Weights of a small multi-label image tagger: norm batchnorm.
Rows from block 5 of a small multi-label image tagger, named by matrix and row number. Rows with one number belong to one channel. Each number is 128 + 32 x the weight over its row's rms, rounded and kept within 0 to 255. All counts start at 0. After the name is the row's rms in percent of the matrix's.
After each channel's rows are labels from the 100 images, of 14848, where the channel reaches its highest value: "peak on" is the class under the peak. Only what is clearly more common there than usual is listed. The data: seven-segment displays showing three digits. In brackets: how many of the 100.
# r30: branch 2 reduce pointwise conv (model.blocks.5.r3.0.weight, 64x256x1x1), inputs 52-103
# b30: branch 2 3x3 conv (model.blocks.5.b3.0.weight, 96x64x3x3, transposed, each kernel summed), outputs 48-95

r30.31 088 [103 116 143 160 132 112  70 120 187 120 119 109 117 117 139 120 123 173 148 129 102 156  92 170 176 107 101 136 150 175 180  91 196 169  94 146 100 109 140 197 101 119 127 185 121 137 121 164 102 136 189 170]
b30.31 091 [107 117  94 155 127 115  96 170 165 119  63 136 109 141 204 119 158 117 130 131 109 120 166  80 138 181 143 154 157 145 102 155  86 151 125 112 131 126 134  91 118 124 120 116 131  85  72 103]
peak on: screen (75)

r30.49 089 [ 93 152 124 113 149  90 122 157 126 157 142 141 121 175  96 106 115 160 147 157 124 168 175  69 169 103 104 137 139 102 160  96 126 148 141  98 148 136 129 190 101 102 120 146 139 127 125 155 172 142 131 137]
b30.49 101 [160 129 117 140 102  99 106 122 103  75 131 167 145 129 119 144 166 170 136 129 132 152 158 155  98  86  95 150 130 100 143 164 108 111 127 111 128 111 106 125 154 108 152  13 126 141 148   0]
peak on: screen (86)

r30.54 096 [103 122 153 127  58  77 133 120 175 118 152 147 136 113 151 134 179  85 176  99 143 165 131 134  23 136 153 129 124 126 122 176  62 115 111  93 161 154 144 138 157  86 117 176 149 161 119 106 129 123 103 125]
b30.54 111 [119  91 124  51 128 108 149 112 115 147 139 151 131 107 158 132 143 156  64 140 109 169 150  99  98 109 132 131  49 109 136  45 155 139  93 144 118  86  92  62 156 137 187  86 169  95  56  63]
peak on: screen (97)

r30.24 111 [106 146 107 109 122 140 115 138 141 138 101 136  78 128 162 125 111 128 142 133 121 142 130 119  88 160 129 135 112 148 114 127 103 159 106 150 173  84 102 102 172 129 145 131 116 139 113  92 122 109 163 192]
b30.24 128 [149 153 172 139 147 197 104 176 105 102 116 124 103 105 173 114 104 114 163  96 150 107 116 110  94 158 143 132 173 121 153 132 116 114 109 118 128 127 146 134  87 132 122 133 165 125 141 137]
peak on: surround (100)

r30.55 095 [ 62 145 155 152  95  96 120 136 134  73 160 132  98 140 100 140 177 145 159  93  94 110  84 118  96  97 116 110  94 158 122 155  62 189  79 124 165 108 139 164 102 145 130 152 107 119 120 137 160 147  10  99]
b30.55 084 [153 136  83  72 102 149 141 142 126 118 137 113  95 104 144 135 122 184  89  79 116 162 115 135 117 137 113  93  57 180 162  74 137 102  74 141 102  98  73  53 106 136 128  88 184 111  66 134]
peak on: screen (67); lit segment (31)

r30.29 095 [132 128 128 132 130 155  91 135 153 129  92 150 105 109 117 140  67  99 100 116 144 108  88  90 156 140 105 169 160 138 186 151 128 102 149 139 155  93 143 156 108 162 117 110 116 118 130  95  88 127 161 110]
b30.29 116 [156 102  99 158 136 181 193 177  79 136  90  90 138 126 150 140 155 110  77  61 152 103 162  91 110 162 101 148 146 169 153 126 137 131 138 162 109 106 117 109 117 143  91 109 188  91 116 146]
peak on: surround (100)

r30.59 106 [125 103  91 134 115 141 129 118 122 131 160 117  64 122 132 142 124 109  97 162 114 148  76 128  89 152 102  97 169 129 121 106 105 127 127  77 153 155 117 118 158 123 145 112 123 176 110 104 122 130 113  75]
b30.59 143 [127 126 106 138 116 122 105 157 135 169 107 131 122 137  88  96 135  87  54 144  99 100  95  69 119 163 127 106 149 130 107 110  86 172 145 133  70 101 140 153 167 140  98 162 220 113 104 168]
peak on: surround (93)

r30.22 095 [126  89 103 139 115 122 130 122 118 129 149 126 173 153 126 128  91  98 104  54 107 134 122 103  96 132 136 113 138 145 109 127   5 139 105  98  68 121 149 152 135  89 111 137 152 118 152 128   0 157  90  90]
b30.22 117 [123 115 105 156 110 172 116 122 135 125 115 128  98 147 104 119 122  91 129 115 124 131  78 117 133 124 124 110 203  97 115  51 156 128 141 142  55 115  94 174 164 150 120 124 210 111  99 123]
peak on: surround (90)

r30.50 098 [146 114  93 151 107  87  99 123 105  77  71 103 158 112  94 100 122 136 144 138  51 119 102 112  95  76 155  90 179 139 105 140 131 114  83 117  85 105  95 184  14  68 108 147 129 188  81 145 169 103  97  63]
b30.50 085 [115 112 135 113 128 169 136  97 165 156 182 147  89 101 147 153 184  93 167 111  95 150 107 154  99  87 115  82 148 125 107 191 125 181 129 155 129  94  67 144 144 154 168 126 137 114 106 118]
peak on: surround (99)

r30.45 117 [156  95  81 124 143 108 123 116 157 156  43 124 136 154 133 125 150  99 150 149 140 148 138 134 136  94 132 108 128  80 124 122 102  95 149 142 141 144 111 175  96 173 143 104 145 115  90 149 163 162  82 140]
b30.45 092 [141 134 116 141 137 120 115 140 138 151 145 159 118 158 140  98 109  70 146 142 110 150 141 157 131 128  98 161 107 223 132 147 134 119 121 123  92 123  96 112 109 133 147  65 130 142 146  16]
peak on: screen (63); lit segment (28)

r30.30 100 [114 111 136 133 108 127 140 138 180 152 142 131 138 116 166 152  70 132 110  85  76 113  78 115  91  91 139 161  64 134 175  89  86  75 120 145 112 143 174 119  94 156 112 133 152  10 132 104  53 168 192 146]
b30.30 089 [143 154 106  87 133 114 121 123 114 122  68 107  78 164 123 125 140  94  62 148 107  99 102 116 160 114  85 153 142 117 102 151 108 170 121 169 104 102 146 182 180 113 100 205 196 105 123 106]
peak on: surround (97)

r30.33 119 [146 116  91  96 126 147 151 139 121 135  83 143  63 126 102 108 127 123 134  90  90  78 123 114 147 137 162  75 160  99  50 158 146 157 102  85  75 132  89  82  45  58 186 168  95 196 142 163 147  92 112 114]
b30.33 110 [154 124 107 148 125  80 129 146 147 151 170 155 144 107 113  85  93  97 139 181  96  87 134 167 116 118 121 108 109 122 100 141 118  97 104  82 130 114  68 128 116 127  69 113 141 129 126 150]
peak on: surround (98)

r30.1 106 [140 117 136 157 152 120 111 135 134 122 147 161 131  99 140 121 150 126 147  39 161  81 176 138 153  83 167  90 156 107  98 154  79 136 105 118  91 108 167  91 112 108  99 119 176 130 170  71 131 159  61 143]
b30.1 117 [150 119 171  73 111 127 145  97 103  99 163 128  76 147 116 105 115 116 124  75 108 182 103 134 111  80 141 136  79 125 145  83 161  91  98  85  75 126 136 151 119 105  95  73 149 110 106 143]
peak on: surround (95)

r30.47 100 [107 121 126 104 201 107 116 165 182 136  83 122 135 181 116 143  79 138 147 130 153 175 141  89 164  78 127 142 130 108 149 101 107 137 149 123 149  82 107 167 104 149 133 118 129 163 115 130 163 144 113 122]
b30.47 092 [118 131 115 152 120 148 152 114 125  99 142 152 160 110 152 149 160 122 151 130 128 148 162 129 110  99  93 164 115 142 139 128 106 103 104 102 115 126 100  77 125 140 161  19 146 146 149   0]
peak on: lit segment (45)